{"activation": "geglu", "fused_qkv": true, "moe": "expert_choice", "num_experts": 32, "depths": [3, 6, 3], "projector_hidden": 512, "lr": 0.0022, "momentum": 0.95, "orthogonalizer": "newton_schulz_5", "lr_schedule": "wsd", "decay_fraction": 0.4, "warmup_steps": 180, "adamw_weight_decay_other_params": 0.01}
Rows from block 4, named by matrix and row number. Rows with one number belong to one neuron. Each number is 500 + 25 x the weight over the matrix's rms, rounded and kept within 0 to 999. All counts start at 0. Numbers have three digits each.
# gate: MLP gate (model.blocks.4.mlp.gate.weight, 336x128), inputs 0-63
# fc1: MLP up (model.blocks.4.mlp.fc1.weight, 336x128), inputs 0-63
# fc2: MLP down (model.blocks.4.mlp.fc2.weight, 128x336, transposed), outputs 0-63
gate.192:546480482523472476493517469468539531547520479535575475483509516559511455529525536472472510502519515497531505530523500507513509469510474488433469447481484536506480504485532465499490500494532511
gate.193:494481488503498486485470504500529482544468528559500492501473510498496499504510505526506489480444518514514504546499469471515486482505489503474498487507487474533468506496495494484509528495492506
gate.194:520444463457456509506505491485488517466508484493563464491510524515492462496504531504504530508468515486491490455478472488564485490453474483460504448496549513521488525498504569505488486506434514
gate.195:478477569453483505460515521508410479490527476527494501491446508540551442557499509508507532481556466487505540461503477511535513500476508515505497496511516490430490571461544539465485501516498559
gate.196:549529466569547485481444556467531481482527482528462459468484522496502507513559511509451518491474496551499479508536462499498555487513520497495512515503501463547450503519507532518467492518498477
gate.197:515505514492494461476517507542490534508491515449516453505463502521447504484487497507483504513488509482500517543548525531513494496461497467531504506548486492501498473480475477482516507525462499
gate.198:548505480491528482509513540517459484513519503482515490540506488482535456558492505505450493504481464537528506488494486471495501545532513481513475475522479492536452500504489442511521515537480517
gate.199:504514509472500531455557508497468502517473502511534523474500483530490480512505495498465465542493503503550494468451507492521531491499518486514479482495463464475501478510472472546504494469489499
gate.200:466513485461489525487550497454494490489444535507557522502501492572501449513508522474466549503558481497517491528520540472505465532501530478496530534531532516522493502480512492541494477538513497
gate.201:481512547485501495499532531535525518502511487466508530535462515528465446497471539502479514527486519503516501475486533513519492515490547503485523507518494522490493542466486492519501490480467519
gate.202:488511493502490522523515472496454503464463463507479496521489505531510487522488496487484489500538489526482507512558524496490511528506526503478479530457481486481500508495533536499498489516480479
gate.203:493517494462443471552489540446469508475464514486463521497478495488437502506487490524439525459491565529492524525510495519464486519489526538538510491504468470449544467525512487508529533477510506
gate.204:513512507495514489517457481470485527506480494509536492509554559500491578529482531561516500502573515518516516534485565466485483524565462492452445508506499463532494521455523514485474500483520474
gate.205:498523486508481520506518457489488481471514514499495505514508484460520511518508481558484503540513522498501450446482525488483516524531505545437518501482515526522483501462519526487474498493510511
gate.206:525534497520461512521481455492520485520489524492487500475524490467484498478518508481508491547504508488531463490552459455486491524547504504495510480485505508538485487519504476480509478513503505
gate.207:488499525483517495523471527540487495489491489456490490477493515531451481515464491493476472551506509525504525552559501524525506515500550492513458525475503483489485453527486517502513465476508534
gate.208:490493499505507535547491487522502492507515521427508536501507459531496482460499499534489477531534510544480506490443486525500542505506510480485516519506514471495513468469535461474499531504469458
gate.209:528525491474493529501462482512529522546471495529512488493520476475461531481493466519505501531488493543468521501488510513520515492499518541515487526520530551467486537479508457524514526527462512
gate.210:489549496497492487523441511509508515485488535455535471507502482499529535498534469507512517507503477475477521482526480494538499500471471461550507465531493489504499537480497486484498496527503510
gate.211:478486475492507531455522499480508498497456562468529492454502440465477523481493448504510521581530491507523528496432476506483506563447472519514456571464532566482493473499468520512522482486513514
gate.212:517507518475482491479464458534467520511510530508495482526520487482489439488514506496535516504500513522517481489537497486516470513484509473499469486493518514511489492491509495555482499518485504
gate.213:516499515483519546499520461508454524445477482519522504477500524526504519504464490536479468524501542521488548515466451533508489522476503500485561472469515515523451505499491527476459530534495507
gate.214:497499467491534542503516489561521457534531525494511522508502524514492480484500520528494486475474551512494485519525503515468469535453505510519501490447521536470525474486478499473503494461499459
gate.215:507502511525489517524467518460475491521507515484540534521477523496503482482559485471491499489449504484526445527532533488555492505504456517518525495464521509462519506536514464504507529506495551
gate.216:476494518540485484499503554501535470520525544479532516511495489520502473494475494479511481526515494512493521500520482415494479518458475493487491469529469519514535435522509530519517522505488519
gate.217:501539502549509476482498532524473511480486505513535516531491517496489451472492485499507473517484505518451495506471487529495499506486515488487508503508499540501521462465501487469486559522480524
gate.218:478522485514501521512460521527457489493461494493523496501523531514516501494505444466546487493445471509446514514488486525531466508522470532469529474461510528493510526508521547517493468526477500
gate.219:505508509489488513501520495514532505519506493496517536452485501513472478463488486467442492528542529506462466520517456474511482470501478499514525506506521496515500493465533487462474471512457519
gate.220:490532514521471474522449491481492528535521522495512559461521533481487501500473482504491525479523470496532513512496509587480478484530523480520515500505497520497508506398525487498507468508511519
gate.221:546464525509468533506478482502493502486516497456432469463485529510527507503531479537488496520500505516516475539485549518496486504511505495485526497551503511506491504510510514489459478513521528
gate.222:519480494499518505472489530468448456465518501497506500549540497467502480555501535511486498507495518459497489470483524528535486480495540504528509468500508556478477504471514448489531516520479523
fc1.192:548487504479476474478476448495502494525486490501545494516473504496492445557523501488507525543522489486537517483506499486521521476521542490456488462482510528508517485502533488530508477487529467
fc1.193:511462499496550503495522488500510499510489515535520484452476493472499489490518510531529541467453481504463479528524493536509509498488470515476490478508487490477494477492507486501470520524530531
fc1.194:510472474502475544496569484482489527493516464527496484450504505531508480537499536519512465531508527495478497415497478494477528514508524540459507464468525494487509497503446493526469464529482487
fc1.195:473460554450453510456543520512441514570510434517511455504473519526546521515479513500529549510531527501523547473528516539539509518469489526514453489510513502460464489494519512453497517478523529
fc1.196:495467501491527482526490463551474492499512507468509531515492478487492501481499536488507496494547509515477517460500485483489542519501476492506521498521502514476535511458474499536504513505526476
fc1.197:509481460475484524474587474524516554496494516511466531471526523495507497470504470520522495472479515529475520497523505495510474466487496480524497497471524537537539482495547539458502541494520467
fc1.198:472523513528452481538475471497550505484467507544500507471490521559522499443539539510525470484514498503490501480513502530518516499494558532480482522485539448491510487515493507479481478493531524
fc1.199:480487488505499478523472485526512512443538526486517491497515516482503507529480522498542514508484472471493519503515507491494489488493485481517502515516481526483477500475501532515536481482495483
fc1.200:503529465479490541476483516506493467475486528540542518499431488502486456493548528430469471491532524512488511502492529521517498517499520490498512472525548512531520461499532487527490516557479498
fc1.201:507488488432462508501504499543476497504523469547500501539508511483497504491546498480465507413538506547510479491531528475500471466544512437488481469481541546485541497481515493509500576453499524
fc1.202:508520503509515476422481515482501517553516516510547531497470478466488496482551511499507503511509523467504512512502464533553526457473473484508472470512492525533485536525479474473503505483543538
fc1.203:517494469480476470535507552460468514446488463500505492489515506472473481510520512530489538436528539510499540498535508535495431481494529519515509505509474464434530495532513469495532467489491489
fc1.204:494513498515468477479451516577536481490564481513492517505448476495512416507503497454481514511480443520503541469537441495492564480460514531537552476443477486512450499545512503540550515526459486
fc1.205:501469536474491463507487515495531509535524481479527517466516535550475524496464494509517493476544491506551512524521465512505501487493516493500509464513470501487528473504480509494489476518503493
fc1.206:454473468482493516510520536500514491510545503486458479508536509504578541447527493542509527509496463492516546492490548490504504482501539509510514457505459525498488512486458535495471518486501505
fc1.207:462496494488507497467528547537494535506516513471489519524454466562467534481518502500480500495475499545477492464478523543486509450468522499460465508498471511480532498501498459542511464489562506
fc1.208:487515534440494519451502479491498521470494451538490513495532506528488485484492452515509442502520495512526496512546554479518470500516506534539436452566541507535475515492515456464530481483496492
fc1.209:473487493541501532476500467514528503472489452471484532511488551510526499549496464491513499489491538535504508501532471498471502469495489468485481479530483482497537517557500500504525503471517557
fc1.210:462489471479502509479522493510478461487502507518488552472522522518467485466488511529499501509471540508506488489461490496502489472494491494466503552489503513538524497523507507493478496452506496
fc1.211:507488526495465487466490505516448488504505524536529528506495514459529510513436488509481507515510507510483566504531443482512509535492456561528517494549484518484520458504467523497494499535519557
fc1.212:528486477485490466505515468501471502484533493507474521503490498475457547505543495504514516506513497482452515473469512511524553491482504485497503498500535515503523487490493481482523550460488479
fc1.213:530526516446533456544489511520464474501487539551459464570493496469522480522510499490497511420456503535503469463536497483537520492506467491476534493500502456479516502534495524519541500489534516
fc1.214:524516465496508507502489479507500499495492542517552551491524524500476429475493508483548476471460483499509477476509462521517488516487478496496573489515447461470504455439547492520501510511560501
fc1.215:539484557522531489505462548547491490487494515484513445530521484495438516484527486521482510542479498495518492510556429459478473521464504512492472526527533519502535489563458500479479529529474509
fc1.216:485511513493531505474487510458481525516512480510518474479505480515455498504489521512505495466517488492514493498494477461467495518529532532432554543545462572502448530521523501515523556530474491
fc1.217:460510486478468529469553546471473538469546492505562501505479498463484527498485454528502492514503496484491507463523526535484502535478509502529460532461474505481481467488479502491505491493515508
fc1.218:514474532508520528513522504472466491501552487474481528480494479469474457527464543509519512497524495480536492504512492461513511479498489527529432491538519506478473491515457483512509494480509493
fc1.219:495485487497512506498506502534529513472482504493494501464510470509471500483508504506519505494466505500476518504505518507529518474467514531534543510525499500503522507466510523515500486511490454
fc1.220:550541534516453501505505501460490511494542480492449487528515545508491476431501489506519469539555507488518486495453484484516531488568472495475472520507529502537464499590537504533493501528459482
fc1.221:540493544507476504526499475501486518508540512504451440504481487473498490557524527468517522467511494503516452505509519485505494494522504496476512501548513503517480521497541470504490518478519555
fc1.222:515490491506491508508495525509466543521465505432483501501444446513505498532459428487503529505504470474533456517486509474526556518512514499494475503477461464500523508524507514500518494491510499
fc2.192:496516502531473513520498542518490493519503479462452500479523527519476534459533496508522479486541491508465451499516519530479515519479465474555529573528497509540520462496429472482487512491456474
fc2.193:515488519466499479496529524515505525472524467484524497465526480500489467495503501458527510498492488512485511509463532498504480534496514520498489486533527485483474482486527492493489533514514488
fc2.194:506542516526499531509522489492504498487489515475478509522499525464573480471530522518489506507507428521566495543500494464463486504489500496498523540502455479520484484498498455473495548472540491
fc2.195:513484465522551482487462528539560461496458491510446543512489505530489536460492486509486485502496514456477489520501530485494479535479520508520465492436481469505467493533475518554574525518504459
fc2.196:470509477510465468521507545489547499459539456511471482497519557513514540480510490511479525464476506510498435501528491542454469488456506502495504500509511494519511454511530507467472483489529538
fc2.197:532500548539487468536436472503520470498477511531509547524526533487475486503478468471479510552481508476492447519521518541507495519511490475517494461550494468511460500517503502490527500507465501
fc2.198:505491483492531511518459514502519510540492513482534472517486460478535480505485505522480506559506496503483512502510467500454458482457480467505487497540514502455488498514480495458478513504527497
fc2.199:536455469488502511513506514484521491500470538456510496481482539483530484480532488542499500492522529506526540491508492473497478541507514525505482467488504472512480443507497493506482498493530523
fc2.200:505488480490479547520501495512512514478454513507513481469477517492485489456491492511486523521524520510492495538478478492486513472526496505524486518492491502538532480456520497478491494482481521
fc2.201:447500492491499484510520542458531485512495499500525511490489481548514515487488494493516523558509516501545480517482499519538527507464494518512529464526454506481465458505486482518496467503514493
fc2.202:491480502523484486452470502529487483521513519483497543448516500520486523509521507488537487504494514453527502522507488506486511492496525514462513497525527516535499526508518522505507545543489486
fc2.203:522498534505474519501515460503530467464481508499489474534484509521465503464496487478499522482494511535512458472471528494482502501520504512541486475494466464493518509464505512492479511529481486
fc2.204:500508503483524504479492449490499544503446477460508454477534533511448568511492489567521463512535557471500520563501523462495507520513491509489486498528491494476523514498512526479427467493525464
fc2.205:501510467510548502511479469503512475543502485516496530485513480489519488515503493512470513506537507477474481495487457543468502519494504484483489480492479528488458503512509470564490520470470518
fc2.206:469488522446479558530497489513453487503509523506547468489526505467474503545451520481465508512459498504532495551482470501465498507491478502477492531489527448485525534505521517507501520503516540
fc2.207:529476508494468504475510466503475496499532487501545520521475511456465507521505485500503529492518530537519545460462522520505511468527494473476493526504495491497517512474483518498499512494508505
fc2.208:549479533545502522491503487537484510521507523495519481522468502501478507520481526509504554509449476525510483507461495473493513515488443528465541527469492511475514507514515514474511520514493492
fc2.209:575427464523513487490475524472457524527514476494529481522483493503529481511514475512502521523536462483481539511507459507515542509526514550493509495471560548505479498498540512566501506481507465
fc2.210:529528509498537499511454561509562535473483512535515499468502530519492522467539451489502490539505507461472492471510496498530533496505513480534506513486509503473549490491446512474485480541488501
fc2.211:481514497507524516563480505473516512475540500517498447461481495525481489478547502483490510507488461481533473508548510509490490501483560487507515560463522512476486518548499498514513491458517471
fc2.212:502487539530464508494487535464527483505502500519469537498526546472492462545501534501539507461478499497481490468524497503455514523517457489491478477491491490501485517502475534478497493501511521
fc2.213:539501505536480489462530522496450474485504476473504533482499481494492546540485539510533504489483475460492515506449533489484477507478511499475489490496476508536518468507505494487501499542453522
fc2.214:504501548514501500512459529528459518501551546556509476477434509520524522489491483491465541513483494468518496540495492476487504540465522486482509542453536564474531502498497523554497528533518499
fc2.215:467470455471505482460490484470515529460498478488481549514541485531496504505484473525524508492469543522496541474486499530482522513523503480523475525525499490543527470467494494505456491475523482
fc2.216:495514495502485484497495513540558517492469498455517465484504510477524467512469484478501481501520548537548460512511474539488501443506486489523479489467520479496524492495484485511494472466505516
fc2.217:474504498538514487534490464549481497495504510501449489470498504499479439552486522480487504524506487484529491494510493482482484508534527492474522492533514501463490557461522488478510510497507472
fc2.218:465546504473501492507471563512541498478510502477503519488514530519518545522496483484516508472482509502462467486485509490470475478503496494516561448504525471490488509498482514471511499488481474
fc2.219:506493500526507502524484512508474481532487520492515501529506510491459506532510549504472512499521501476530485516498485528474473523495489484499503507491527491509490501497525486523476462476494472
fc2.220:535487464475541481538510467477499475447486518510498534506509493453484554514526486477482507545452521505457548518478486476481468444427509514489530497519496451487537483495475474480534511457498537
fc2.221:465500445472498502511512517521490521457500550538523504523473512481529517463497485458493509520489540504495556499485470506491536503489533540475498530481493522518497488483521511532484530486504486
fc2.222:469511509482473501481499514467516461449529482529489470540543523471470485484508541529495498512488529497477510476503503549484493495521556531506572489478519528486488517473532459506481487485471517